A small sound classifier, trained from scratch.
Model: log mel input, arch preact_resnet, norm batchnorm, depths [3, 3, 3], widths [96, 144, 208].
Training: soap at rate 0.0041, 10800 steps, batches of 256, held-out accuracy 98%.
Data: trained on single English nouns, adjectives and verbs, spoken by a formant synthesiser in many voices, 35.4 epochs.
Rows from block 4 of a small sound classifier, named by matrix and row number. Rows with one number belong to one channel. Each number is 500 + 25 x the weight over its row's rms, rounded and kept within 0 to 999. All counts start at 0. Numbers have three digits each.
Before each channel's rows are labels from the 100 clips, of 14848, where the channel reaches its highest value: "lies over" is the class under the peak; "strongest on" is what is common among them. Only what is clearly more common there than usual is listed. The data: single English nouns, adjectives and verbs, spoken by a formant synthesiser in many voices.
# convs0: first 3x3 conv (model.blocks.4.convs.0.weight, 144x144x3x3, each kernel summed), inputs 0-143
# convs1: second 3x3 conv (model.blocks.4.convs.1.weight, 144x144x3x3, transposed, each kernel summed), outputs 0-143

lies over: /ɝ/
strongest on: /ɝ/
convs0.112:494488523477500483505512428511497493496468483544490464567467496482508556516505509514505507493458473498462493504510487514558494483483502478503563460472493467525479520529500512520478477519497474490502516529523479512452499493542480506497505528511515493508484508460486479502546487502455502536464500501488478509520519471511527487478461550508498482450511498527487506535475492460538513512513477475521486528502473501531480532521504497578485
convs1.112:502508491488458479494461489494480475514542516509507532537499463525504472481507453490485513511505569506508470511494451527503500544500480539474526510502498517487548477492474528508493531464491483501498518520500478440516505487502496503532492497489503477505515516511529500504498496459514505515475501522488570474490480502539509446436471501475516510534523469507506509534518485490529513439498495494477406473464511506475523509498494506539491

lies over: /b/
strongest on: /b/
convs0.107:533446505499481526501471492488487504522503485468529507482470503526531510466497510475520469479550512495446484538484495507491533506479516517513502528489494521477541526516508521471490499531533569449532472500444469469490484464488485463461487496514506468504461501510472506454469437475497507519480471524511533493493514509472485558484498512479481506449516550488518477489522504512480460491487467508522534459479507471492491498497505519496518
convs1.107:493477472518463482516513527463463531496512509523492494478536505488483506504483556525449496498481460478496469505514475561475459528507499510490508526514506543464472509504516470518512495561491522486476497528506452501459525469513473468528477495504516489530539543461500504509494522483480536466535506494490494489522497494473494509474523514500505487495531466501522472503492444477552561517475548477467540527508518485537476501477488518477484

lies over: /w/
strongest on: /w/
convs0.61:481507518477477555538539467493483496486489481577450504446492516565513508501476451527521567517513523500537504505499463497488485483468534460484492506525494503476518481533442499490477480507476501526496501511499485456493501475512480543530503503517506539518484521475460483509520497486484492536463484524492554506517523493536539517497540540480470533504479487524502487482502497495504480480539503479474523506504509496490478497544510499501526
convs1.61:442484496494497456529445464540496451506476519472422488501510491507507482508488506494479530483504478491495486490496502492490504489522489500486495544472539496553507516486482486477514540485511503491475494497506482567513501555507457512524522494458503485472494501527518500532491460486469494479497533456463513551535505547508489453470497539498523486495523505472530501455459490531490502520475494563497501476487474500508526502474489503482509

lies over: /ɝ/
strongest on: /t/; /k/; /ɝ/; /ə/
convs0.134:517560522517540484525525540482497463458469482510483494477439468477495551472471495480482469497475498509567467487456508501487494509512532540505518504528480475516460480520528456518495484522509503470498496529484497520517510465543501488507550461516522468469511530510505513472471524490479498495498511473486532481518504486516529492473503498473449519505505529460487493509487521512511490481505545490456464485495535487520459478546468507499468
convs1.134:500496475522456483464486467510516483497450458467546488547500496454499433504471495491458465518529533475488534467479490487474518499480519502462499501484451503515491483474508472490502494481486451518513495474500516445538521477523543467458484518497479480466531489517483488523487489534491488502505483478489496487488482467535541541525512494481496474528500466510516481521527463491482503493523490517466434509512537503504477459519490474480525

lies over: /ɝ/
strongest on: /ɝ/; /ɪ/; /tʃ/; /ə/
convs0.20:497527527489496481522473544503509500534506535493454510517506456513493480540489496542505529473535502492502535484514499508494507463535512491514502480505484540523488490500521501466510469506492479489497470471465510529538534523480457459518489542552471491488486497491509500503494482486484483500504466483500534524474466585502479508481479539507504486474462483482479494508489503523516515487512514502475460474450453563507438553467509485490467
convs1.20:464469505492473482528482496497491506515486491481519515480466500489480487472523513456523525488477486445510519510509530466466502542496518548516518529516530470506463528511522501529454511476456502483508487510515485496502527485507503483501500489560493545524501456498509514475523484486469499579458527463510456499481555502507478545504514490485518449465485519497512510470523473511471479548474482503497479496542461510530521524517492507447485

lies over: /oʊ/
strongest on: /oʊ/
convs0.117:458519473507544489495519490472482544513491492555505483515509498491476516526514495491511497477535486475422502514490500535497519513507512447497496501485457495463488475522440492518483512459437468528459507526514515516542524487537514498489440488470482486517510553533498454499533529505492511502534480523487489514466504499493528527480488525455458471499502480493471522505472520537522484500545506498507508521501492527519519518525460496532505
convs1.117:557484520513494533477511479494530542466515507507496540521514529506517481507546487487489478475492563492482460482479527491473521511511470476480497472534489519533531535491511497513520476514491504496521485501513503495521481487477525472454502480487527474438481439489499504478509472504513529493494518547520481484522471472515453497483472431511498499476493495477545504531497477496461484498522488491485417469507504487525496466519465536494464

lies over: /s/
strongest on: voice: child-like voice; /s/; /eɪ/; pink noise
convs0.113:505516516517477492483529532488472553500490476500502499505477448486498486515498444496488518478505502483483505491454497515518523493465523536511519500500515516519576497489468551549492512517536558508479525522471511465486520481485508485494463486469490521480474487506504524446485470513509512480504495493542526483531542523494451519498470539508487502481541487482522456510499534457479504461494550507496457497527465458490491499509517480550510
convs1.113:545471494507532544472480490469468480497515495535473465520527496482554480475510511508520468483511490508503500466493495507449510453475500458504503477504486507467470504466495516475519493503496488525505510498495529491483519522505536502497507469447567494472540480515506499466519509493545505485505500513498471515485529489531477510545468521545549496511462496521474495563502506455484476484491478477525522548555545516524519520507463467488491

lies over: /ɑ/
strongest on: intonation: rising; voice: deep voice; /ɑ/
convs0.122:484487488473490454542469493497514537505505584467467487491510514524510545456479486497481514472493537483423488503496544503483511503481517498503451514510475515496513478491512491512498478465539518519477514511503573512455513491497516517493491526508530524444481501452538497503502467480503463509510495507547497495479492529576506493469479513511523499479489513462491482503466526495493518477525521508478486528532503477485497464490490471523503
convs1.122:506482501517493495492492472562471516460520538506503505507488505485473508512515498464567504498535526462505525459488498457517535487476505519491533487526544496508500462508507525484515517495505481565500501498512495499515484475527531496481487541478467527520566486468499543489537489557508470544508474529518484514475492506474524515433525486476503477501516482510501531491520512515506496480525497503449524486540555520505528502508491446476488

lies over: /b/
strongest on: /b/; /ɹ/
convs0.31:506498496490485477507512523497525492537496512489464501464427447463519506481506501466520485431511495484502517502486492498487514487569485497520484491492517514509519488470502486495492475483502511502458494501480507445500484513525521533543518459539476503490543537515516514499515468485461479488524490510427495477461466554465507516506561467503523487537517480496475512452500487541526487492456495487521505519467491495509508483519527488489532
convs1.31:514456485511496480545483484495569484488487506556491524473479504465507491483478505509506530495521538541471510511457487504504486459516499438495485543469511463518497474489477508526484480512483496458486519509520488502520463489510494479509520468436500520505470482484493517511522482520496479487506467520455541533497484528486528511488530540485459517481433470499468482534526513502462523508478466504539497526463461483512497510468525537501490

lies over: /i/
strongest on: /n/; /i/; /ə/
convs0.108:488442517507518497526509528480514488494506514511479527538558515510502524511497478522528476483525511505493471476476511504525531519492534444451535519489503494497513535531540536510559508486508550490488520521551519463507514474520511508480510503524491493508479508530454492527488495501498460525446500498535503528532544471489512499534529564498478487496540550511484479483514497475484511552529465477486528474488515475479488518461512498470488
convs1.108:473522491486531535503474514490495474499532481503477533478511498495502516505510477482494466445487554497542474486467470484483472519493425523528498526445472538481512488455451530524490507520538504504509497484484490492436505524502456468505513507485466468519506478487512482515455474486471486483474514499516519504487484506525520463484493486473463523518494470515497486505476537503534485475440526507520489490468530494476523478487462457470463

lies over: /aɪ/
strongest on: voice: child-like voice; /aɪ/; /i/
convs0.139:494506496498510457523497490514469444525523510542455486481556508502531490465502551468472494572491505538459449486483566496516488501503506454511525503499504492494523524481483469499508529492486541471496523508511492528480509501505523510497522556510476499515473484457503493514501492519512504491504456495489499491448494486512496501442513507502463518499464541470559485500494494471485484540528436475497526482477521506514485508509512476481480
convs1.139:513490523537496509511489478475479497490500467513479484483568505470481532474510489519537481488481511487533453508494496538502446531513425496491518478503512530484543457501502505500473507503472503520485506524500535497517529464501493526489490501501500512444489524482530495567475495468486511466480455505502452468508482467464482558492486476481489512517504504481510521503532453502494516487484534459512483501479468505456449512483530544484515

lies over: /s/
strongest on: /s/; voice: child-like voice; /ɝ/; word: sister
convs0.41:503480500517500516480465510483496527529478517463523477549504480466488506497475492528487487496535549546455478512463523492535494480509507473483568486488496492474467559542484517484511504502469505482500525489507530514477503499440465467480520536501488483470503521479488486470455456499542471493527502510550470457556488483470457530486515528506473531546518541518499497469507460468497529492526497502493495485503497476488505492491492468506494
convs1.41:507498506519494557519495529488505533532550490502474474556455481489469482502497472540471488490524534520506480463476503526511484480537512474514533466485490564483473513511489518510505489550469511499511484509475484418517519464498520525493504474535505500518515488509517461488483470478506517492503494478510522469517531527529512527502464502493491566515488524504502527463493551502526505479509520484497490479499515531514462495490457440542490

lies over: /aɪ/
strongest on: /aɪ/; voice: child-like voice
convs0.4:419467491502508510556496489506471502465528495487438476512535475517526483496517516518467512491473552511442492474488513494499515508489503473471554472480489519431486523466499503538504496467469507530487496496487495480478502511505473553489477480506463527506513501511483501539474502495505473525528520495477481483534515445475484493481493507487493506531494511485500505497488487480487440435455503532493511471536506496509521486462521488504532
convs1.4:536478525488478518483493489488520494468537506500483480542522507501500537514491447476490525522521512497490477513467503509572506480482488459512501508497503498489501478494456497536508531487527539496501497492466502457504481468517552529515509523479554495519499505471498522559498498511524462505449447484503533488505482512477522464498469461484496553530473514494493563501500495469503542506512513494506454468533480529477459474470477530473481

lies over: /oʊ/
strongest on: intonation: rising; /oʊ/
convs0.74:489504489476482533491435481460510502496483487470560536508545518499524501468479500558518493499490557510460473511490479501476467516503480496476481522488503479478481506460498505540503500497478507475470504530497522480490484501498548544511493528464453446477450501520445493499541521500490503472456489503526501482468500493491513520491503485511480495475498432519490485503464515504476524528501524527500465478459493534511517532494535553511504
convs1.74:519543582526513532480495474506476465500514475482463522478491540549511528491516517459504505494508508471490557496537505501497536462555474522510465542509507472505487468474481497496514484492484483538465549517527496517495493511468469460513516491498494479522519511459492467460476517520514505484470484522492490511446478523472465510509530497534495502496514506503499494468529480532479456479475471493487515533487499452515510540505457536507503

lies over: /ɑ/
strongest on: /w/; /ɑ/
convs0.121:482482510562508530527509491509485523452491468523494530499471537522484524499491532470516455476503478536471500499473495521499489502474509553482474520510462498486496503466492471469517529449519446499494495493475511525506483533512479506527523492509465573485505490508484491534509487463481497510498498452469529536508489531504517544486486534489499514482455522503459485489495524531483517457479483578545541498473492496511501511485483518478477
convs1.121:507495485471481484501477500482522488515486557488488507511508512488454491482496468505531492514478497493583494526457488506504536472500502466485488483482454467532472506498503488511489512497527497478532530467519518453529443442507531493459446503489495487555479508482489524533510482434509488512529457528498488483492478501514493455481477471505435503507459476500487521455481518503512468522504498503496516541473503505500526484522466482480496

lies over: /ɔ/
strongest on: /b/; voice: child-like voice; /ɔ/
convs0.29:506496533477465454542520492511535428557509487516472509466475488514525528518496483489495515460443486514462506471498513505487502469516532451482522508484515487489467478484498505503478464511516485518512447501527495439501494502523524517552487487482498494484565462488520474494550531506472507491503503523472479503483517502487476490470505458478505488498491482487484512494496480471492476511531526482508425508486536496495539481526465518527528
convs1.29:479543480492542504530527483489552466496497502492521469482508471519500471512497528500494532480513477485477528475476493504512541483556531519483549487504533472473487497481516503518545542491502509458517488477541508494521511538500512538476538515495511535497504498496500514514529483535513487544480469469544460470484474467487502470464542524513487508536517512490470493481517490583454502508520470497518501528502480473518454473501493472481538

lies over: /u/
strongest on: intonation: rising; /u/
convs0.89:501464475475500512459511482564488522485499510512506480481474480492490491492477498465488516533486554504467569526489501464467524517472518486493469517519505488482451511527523462486530553471472483503431506511458501526503505504452468483521498512510499470490495496478515500472473481483439496476471510506504515533463437457480506506519486474519518512479483510510481525465463481500531518483508515491509531473520502465522462472469484492469491
convs1.89:508512509520475528499465507574533494499485516505469479485508489525561468518511492502557497502478558525518478521458476534502471508545474475536477492466474532528466491497484487473531507535510484516499493545533501480516511458509509499515522497498509455437502495506535456504477478544484524481485502478482513503528461520540480511495473505485494528536476511463493496495536514517497514466455468515476486516509464522469493517483481459515495

lies over: /l/; /ɔ/
strongest on: /b/; /ɔ/
convs0.86:514496543479439525492515475470494438524491486508456504501482507493499513470543475513505510467495500482495523531506523480508495463471516466496506483502474493499462516455492522471525450516468498492480474513529497410489489497528547506525513479486487530517491479484490466484568515526484515510481456544457487519521550505486506520537485464491507491473497512488512475497482501500509491498512545494473458507524516534466514470534472528496481
convs1.86:500511474515554476524469522518545474481501485532487457508480492541468520513455537476486543475505487463480513510521567517523502474593524523492529517544558482494496523479513492531536544500528524505501494500507494534553532528486496515483538500461509529489495530526533489487528545514474494494491519481487503515501471503484482476479531504511483492495512473449495485509481501499474494474518514491524503486499505452513481475513474498523513

lies over: /k/
strongest on: /k/
convs0.124:495504504538485478453535476491507477483529474464589524493528450488491492502476498496550504474491480486472502496497512496487483538482481502455460496473491481467506526498534491521455509496520519517485484536492513496521479536480503505519531503448496538525506516467490504452477509478502488481547522481464482535441492464505467504465454470534501503522524509462508470496473475476490507503478467476512473496481501496505466483478490553509468
convs1.124:469554494512541517453539545518526519528529499538487486484507530511476511476506524503506501504496486501530495523472474497517493498475494486462549439482502477530499516455506470499534491459483527492511467529541452464488486482481508506512503462422441493463483503507474478492499491522520480499492518449511476530490485494475531519469482504517496466470465477505466466473495464521503496486453537485528501470489501490498497481524516471512493

lies over: /aɪ/
strongest on: /aɪ/
convs0.26:483506465469489492443490518515521514499530549472511533465523484478506470542482435542518452554458496503519477465500499508501499495477527448515516493535535519471514524467484499500535486521462488513478493517512457476493499500488503476496473503517469454481490491498444532503471482529534476475531515503511560512484484505502517500486527538520523482527494491503488473494463494513467493485488503473470522510514484487486439465452495483502498
convs1.26:503476474503498493487470522485484473505501477474512482533501464467514529552520443495493461479506454540473521507597500496521479550517497506501527504497522507559508506502489488521512513515531538494483486496493539539530505477483508483512463491488524505483486509508471478501503535466524519518510476462455513485561524474523491460477462498478502514519497520479466522477525475478467512550495505491529521506490447514467472471491506475499502

lies over: /s/
strongest on: /s/; voice: child-like voice; /k/
convs0.128:468526490497491508476495498511476464482471514501511523541515500496516475520528480515530472498475461484503491517531539544493489490495495501516468510468432505461499489459462531494516536501530519500509511511511504512500495448520539501495481467509500437485477504495484476477484465477465489525501507499518510526451473495454470475509478503477492452498466507534529514454536469517503502518467506483519555454504488497524520517494497497590524
convs1.128:513439517502502537525492551475508507492526500500522473510522482463512515494515465459505504561515527506544440506477509488496504501478463513478505450490480537427540528479521523483470530510489512520505530460504503470505547490529555484521509476517504512509512468540496541491516536524539501465513473499507485508521495498467461457482482508519489472495479543489501531518505524471510493513503497505539470464473495503509517520484499481471532

lies over: /ɑ/
strongest on: /ɑ/
convs0.143:470492473541555499479508456486526480471493470499469479460507516477513462481505518481488511496526483559522509463517501487515505486478518548486525482552515477475507498480526532525524495463458498478494492489511493517523501524558505486488490477487505495459494468525501513472546475510513489469524479491505548449510490504526510510479507491528513470508448502557479526482473457541471482440489487484493470480497523481502507523469450480485480
convs1.143:468496465475488497496499497491525459511462477475492507493495494498500490431479491506511478468464492485487432484479505515492513476495464497530506521449463498478475488493485500490457520468511514521516436446483457491503477490467478478507504520477541476483525517533492516523522473533499525494450445491524507505469511483501504509479466510480502505498489484500433514530496522477492559467496465521483538527490513506516496507500470499478430

lies over: /i/
strongest on: /n/; /i/; /g/; word: green
convs0.49:498524527478497500461472471475495505518537501490518469501503473491481527498507508486469498503496486487516475477479532515561498496538534443474550478475511523504537505528524524480497469497474469529515480528452529506514508466500540507466520493501520494474495473493509492463504497476478510489525504525445498486528538508470469535473449473501455516461520503431488527509514530454460486515518518477501459496533525484470534524466492527484486
convs1.49:483519475477495494534493467493463495505530478476510478503513490480506541499491466510544452474491527481452555510502474495513494536479499500513484488500454520441499512500521519439515506522485483455546503533473499479508504487507528501454520505511510495521504550526504495507500488422491529514482462511455540498477497480502498517448445477505515536506527505459526466517491501462477499513521486502512488529481501492490489490543509494436487

lies over: /oʊ/; /aʊ/
strongest on: intonation: rise then fall; /oʊ/; /aʊ/
convs0.79:487503502504523463491498458484503461500563504479486545488514492493539468489552525505496488464481508525476491485503512484499527495519551505524496494499479495506528466475539511520480438513494435517504507487524484487530503465523503528475530516500492511489513530490531467569494531493503531448472506495498457529464491493538508471483502543511487468476472469490494548523506480524481519531506524493504548533509470461462480476471511499485477
convs1.79:485514531484476512529488450493494498519497502495508518471549514474527527504486512467491480532526525529508492467522533504531477518458497540503460514477508447507539511496507515560536511483501514526550514489506476518547472510506549466491539516539482479538512527481449489524486514493496470498477504496542435505488510472506499480511483517513529522511504512543488514537535513468514500517557488502505491503474477531485472487475537554503523

lies over: /aɪ/
strongest on: /l/; /k/; /aɪ/
convs0.0:515468511507521479493519476479482493482473545515518492487530492524456492494512474472520472517548504539445483461470502468514514522525525479480515478511455468525506520503545450487537479476443460490485497515475512524490496494531494504508487479544534496500468468433476476494530501465473499471512490474500490520448498474523508494500513527515539536515532534508486494514515536476510523496498485448518525486487504459494471442484509513474480
convs1.0:480533464511472490444491468517449476500512484500463499476508527462531522484506515468480487471458560529501517513507527524486456511468459495504470547466512520487511519511517517472535500518475495458533507507457501480535492522499510505510513512504436481502490515531542514543490471491506497483513499493457471487508484524497547523500470507507477510551472483475535521528537468485496505486466489472481478483503476511460468493556486498477518

lies over: /s/; /i/
strongest on: voice: deep voice; /s/; /i/; /eɪ/
convs0.141:532534511521480516467462506487503493492516510502499505555532536481491521485481501465534494468509449495536505477476504492492472464485497573479469504511546537472569503511532506446495468492553484471492468522490498506498517519491466487464478489516450520484488493496468486495503507487488505519487493465512461495501457530474551470477513482499465479531559488523513525494500550458456510498488506486515498516488518506494472500475508478472494
convs1.141:480498492467508516496513464486528535482501487441527496505493517524530491512516470499540520520533498513504512517519515469518540473500481462471491517498444473517528475481536552544472539513527530502516493538517508504509487460539521452533483509483496493501488517453489492515461526504498521495500545514470514524459545521479554490504518485502518405531512461476525498481499484501505503478465495475475496506536518483508498476481472510513526

lies over: /ɔ/; /ɹ/
strongest on: /ɹ/; /ɔ/; /m/
convs0.85:480508501497505500499525496543572443493499481472477477468532521477494495458489514499499475496484485510565547481530506483511468493486495478453462515467490455516509504501501474478501481507474503500476475483479494481528505500550515489507537511519488495544466507513491523506491490489521460564538460484466504504483553510484501430505539506502508502519462509485510502510473522535515504513542456472509521518464514507521470521485463496544488
convs1.85:484462454523528480502529485502475455471506475469534482459513515506468533486524472498512530455488521533490476467508486487503520486474502489520449510558503486479471511501488513497481514493515454487473481481476533493517477512479485494473519499533478471472515501507521517512486477482486512521564496479538516492480475463455514486488475485518457508500503509462559513485469535450530519494513497480509504453512480473466471480542465504506438

lies over: /k/
strongest on: /k/; /p/; /ʌ/; word: cup
convs0.52:474514535483506519500505495480534499505500464537515475420489508497519478528470508455491515444529512524520521519444506468502498509468491496478470480529505505471504521514529449512481502499530494492483534500467489523521519487531477479499520549521444492478507496497491510444450478518489508552486516480506491505505553498499468519507490523551485504523481484457485498512509490561489499496480475482493485497482492476529487502513426497471464
convs1.52:498522438506519471506527493512518509504483517502591462533487511472505546523486467477492503464497522449516449486518489492466520494532524491481504524497451483498450515501495505547477493503490512528496511485513500489528479489496522505502535495528518515513484528491516479495513453532459492535509528459514485488493535509527513477522541483495548474486466480500469488462461495511521504501480503508459520496491511529562505459544467497525520

lies over: /b/
strongest on: intonation: rise then fall; /b/
convs0.42:489546472467499516511449491481461451566507485467502481521488500537539503458487525503537478514441507500537459506458487490491500486508480503528525497528474485485479489468442505505504506482456492505480498505432530491477483454532487501522495522539489496466486498483518523492502465486533481493518510534481494495500504510489467565510510508490496515468438518470536533466493493540491501485500500493537488484490494532476489507488516537526488
convs1.42:434486506483451532546530503498495478487501503467504459508523510513507531526516530488488482519493534466501517493549516514512458505506498514526518527497529510524494511548517510519473515495487495531507515503546532485508516496471525496552554528520464532519540503534514517489484477522504509493521470504500507451502506485507438477472490477499494485499606537506497503501544520546514493469494529497507521534469481503525501527494495478521496

lies over: /ɝ/
strongest on: /ɝ/
convs0.76:478523509484506467499488485551505480503475495493493455505478454511506464547501470485501532517520508486514511507473471516474529465467496501476507483467497529521488544484481503483519503505501498497537471481482491542452466492495452478510507470538463471507471488476488514489448487542493490509489515491563515543494482454543480539480539493543525522504536481505532477509492481525521479517462485592508511465517499497489494488529509497509511
convs1.76:513491488469498542539510502497491519490510461464478523521481432493505538517515499482479497507465512455479497543468508508558462540516444501536473522495483536466490497506459473565528523505487471510502472503467486522437523556504481505551520505487528503519492476517537500497466537486507521503510505503486503517506498545486482505493514495511508555499496521518488514489514498499498506482497521505480509481539482494430526515464505463521478

lies over: /p/
strongest on: /t/; /m/; /p/
convs0.23:520468493540507485507486497574496456549481516514490524539526505488522467487512503484459462477507500495467520529496510491464502505505536507527500516450472510456503489495514493519521506518481473449492497481510496528473520481493515500503507488506521468498499550477513527477474471531520504520499480478477515501496534460506495533435555503550530499491479521490471477488509537518479480480537509478489502520530505501439487469452568483518507
convs1.23:489502473493478512480467493504537481506456519514497513512520482515484515533498488512488520493490496500535472490462465514529507474494528475524470501467488492494457519490523461553487537515451478488452525489506509430529475463509505498492465463484512473502504528512475491519498490532496505529475477495527456453502504450502510447549501486480467509509472474474497476481467480548517525493520505472488487491544469518487472456473463484465550

lies over: /ɝ/
strongest on: intonation: rise then fall; /ɝ/
convs0.7:491521506449490480477494454544486494474517475533532502514525488482489506496503481557529534521534505498560430511572503458558458454492465495522482468471454507507451518483534531477515526509508477498498488493513478461529490515504486471529517519483506445499474532473501498501493518537512504507488468499486533504548507479525501488526509504502507486489490529492519504526539508511513503525465447508500477499482501517479495516480490495507472
convs1.7:526498450501466471503518507520521483527536487547486477494485512540507536489540466533470489463523550513503513511557519489506488526504537507477461504454514487455522483555525556519508463534516529527543480458517490510491518460488523526530498479472500491458493479454511498514499554545507469485493431498494501497535512458485495503512519482476497485496497450511486494514511481495484507501490495488484509459515515528495508526495475497509487

lies over: /ɔɪ/
strongest on: /ɔɪ/; /n/; /k/; word: coin
convs0.56:500508485496488469502460530514511489485464514482539488488473545481515514469507493463514471530516506503523507446512501492551519477460462485498505546464499470515495511451447540480516481511512529490505520468482516534479498527469510523483452551488495523503521524548549457520518525511454503531501477485475505501533474568441529490511522505498469512541498536508495497478484523494531505498510471495497494480476532506488507505491493453493518
convs1.56:516486501495477513544510504488503487493480500506499506549493476499479464533472455465468502490503502514491491462483517494502509522505489528489524503461457512502511489453522477475497449533504516537470479455527486468514509500489583527462531510501487536482516475434485473520473478500530456506519466511509486499463467451522458491502484521502502519483448515499466514552477483489497470508511462507481462489488494483464489500501530549534510

lies over: /aɪ/
strongest on: /t/; /w/; /ɔ/; /aɪ/
convs0.67:504496501513521523501505493447502501541500492472448485493528515485460515495470503533531554501507499465473497492493509476512552505464510459471515525479470509472556498511478489521488469472506460509498534484502495514474553476498512480500528516526522488531508489518454468591528468457515514508476527487530504521495519486514489454475476510544511451470494496475523490505487477499506464503501514521527517524491502486448520495469490456515524
convs1.67:458502479485472482495446480512506514516489530493520512527520481497490516451460483480513514493517513512502518556477524508534504488464530503497491500472501491512470479514530506511470493516493515477499483503465482481575433502515470467461470513477523513524484483502494518536531468497496509547456531431488476529485513475508532457499462536498510512476466535486467480512494509532491504530526455492516471497452477536506498492506510453478498

lies over: /l/
strongest on: voice: high voice
convs0.28:489503474478472528477496518506430494472509508465506454459466456467512463542498495506496461503534484514538489492534471524522490467531491464513504506556494497513479511498481520475455452517511489508489475485477495491510471434539517468540503508445458536526503508533465504504502506527496525466475482548509501511531538476494493499539483494470518476471501504493495486494479499472526498462458522515517505475481462490511496513532480530497492
convs1.28:491493506485479502516493513490506498500495508498526554507440489507498507535503468489462500496502491474487529464507503503476475524490529442533523473495458482485503500509502487523450514492550543471494503468518488506460487510445494502551522492513488522501476578484507503477508532519502494521505506525505494478519484532457489486502523501556469532452495503485546490512481513563536485525515520535516510432503498482540543487492522475515501

lies over: /l/; /ɹ/
strongest on: /k/; /l/; voice: child-like voice; /æ/
convs0.80:547491497506502528494493444489504509468529477506483500496488475477486463505488477508523505450531494477543508478507503508511523510486512543502510453462496523516506522524469521497505512489476486496503476490464479484520513397508504491497498486495520531481467526540517509494502478526498497510512515521510466514485468488506448499475487502489517504467479521446512501474510520487532494485471474504542565505560472479508459459477483472465562
convs1.80:497532523477477558571430470512497509574520489494486480517512541493519543500537543526507468503503503522503526492493509518497492502502520509510508496494519532455475459508476517529467497533528497547502528528503475471476541484484491480506520467549489498503489533487511491490519525503512518448493482465486484476527456486532497487490525479496509479498454534500503470476525505521518531496474513491465533503483491529507446510520493486485460

lies over: /ɔ/
strongest on: intonation: rise then fall; /b/; /ɔ/
convs0.119:496500572517514476519484478518515501507499532508537473491518482442507448519429530476523535467499502483529467476485470470534505468466501521536471503534495495530471506509476471516478482511500511537504498533471471488510497501528513487488479532469498538512465497470490487515522503473532490463476515467507495518494498486450503508484498488502464477460549505518486562465459519505477517508507486490525487530485455475514554501481499490526488
convs1.119:495523460560538501522511507464461463474481506520520472506480509504492485478543526522449512496495519527504499507486520526481497486502496520484483511512510528485535485484493484497508492471501485453517499495511491492498443482458483506488535528510491483447515520462523528457516516518497477534504479511502521494531513485522481517549503504516508485513501489527505430575521571481568535478525488514488507491514505504486561490511527484468481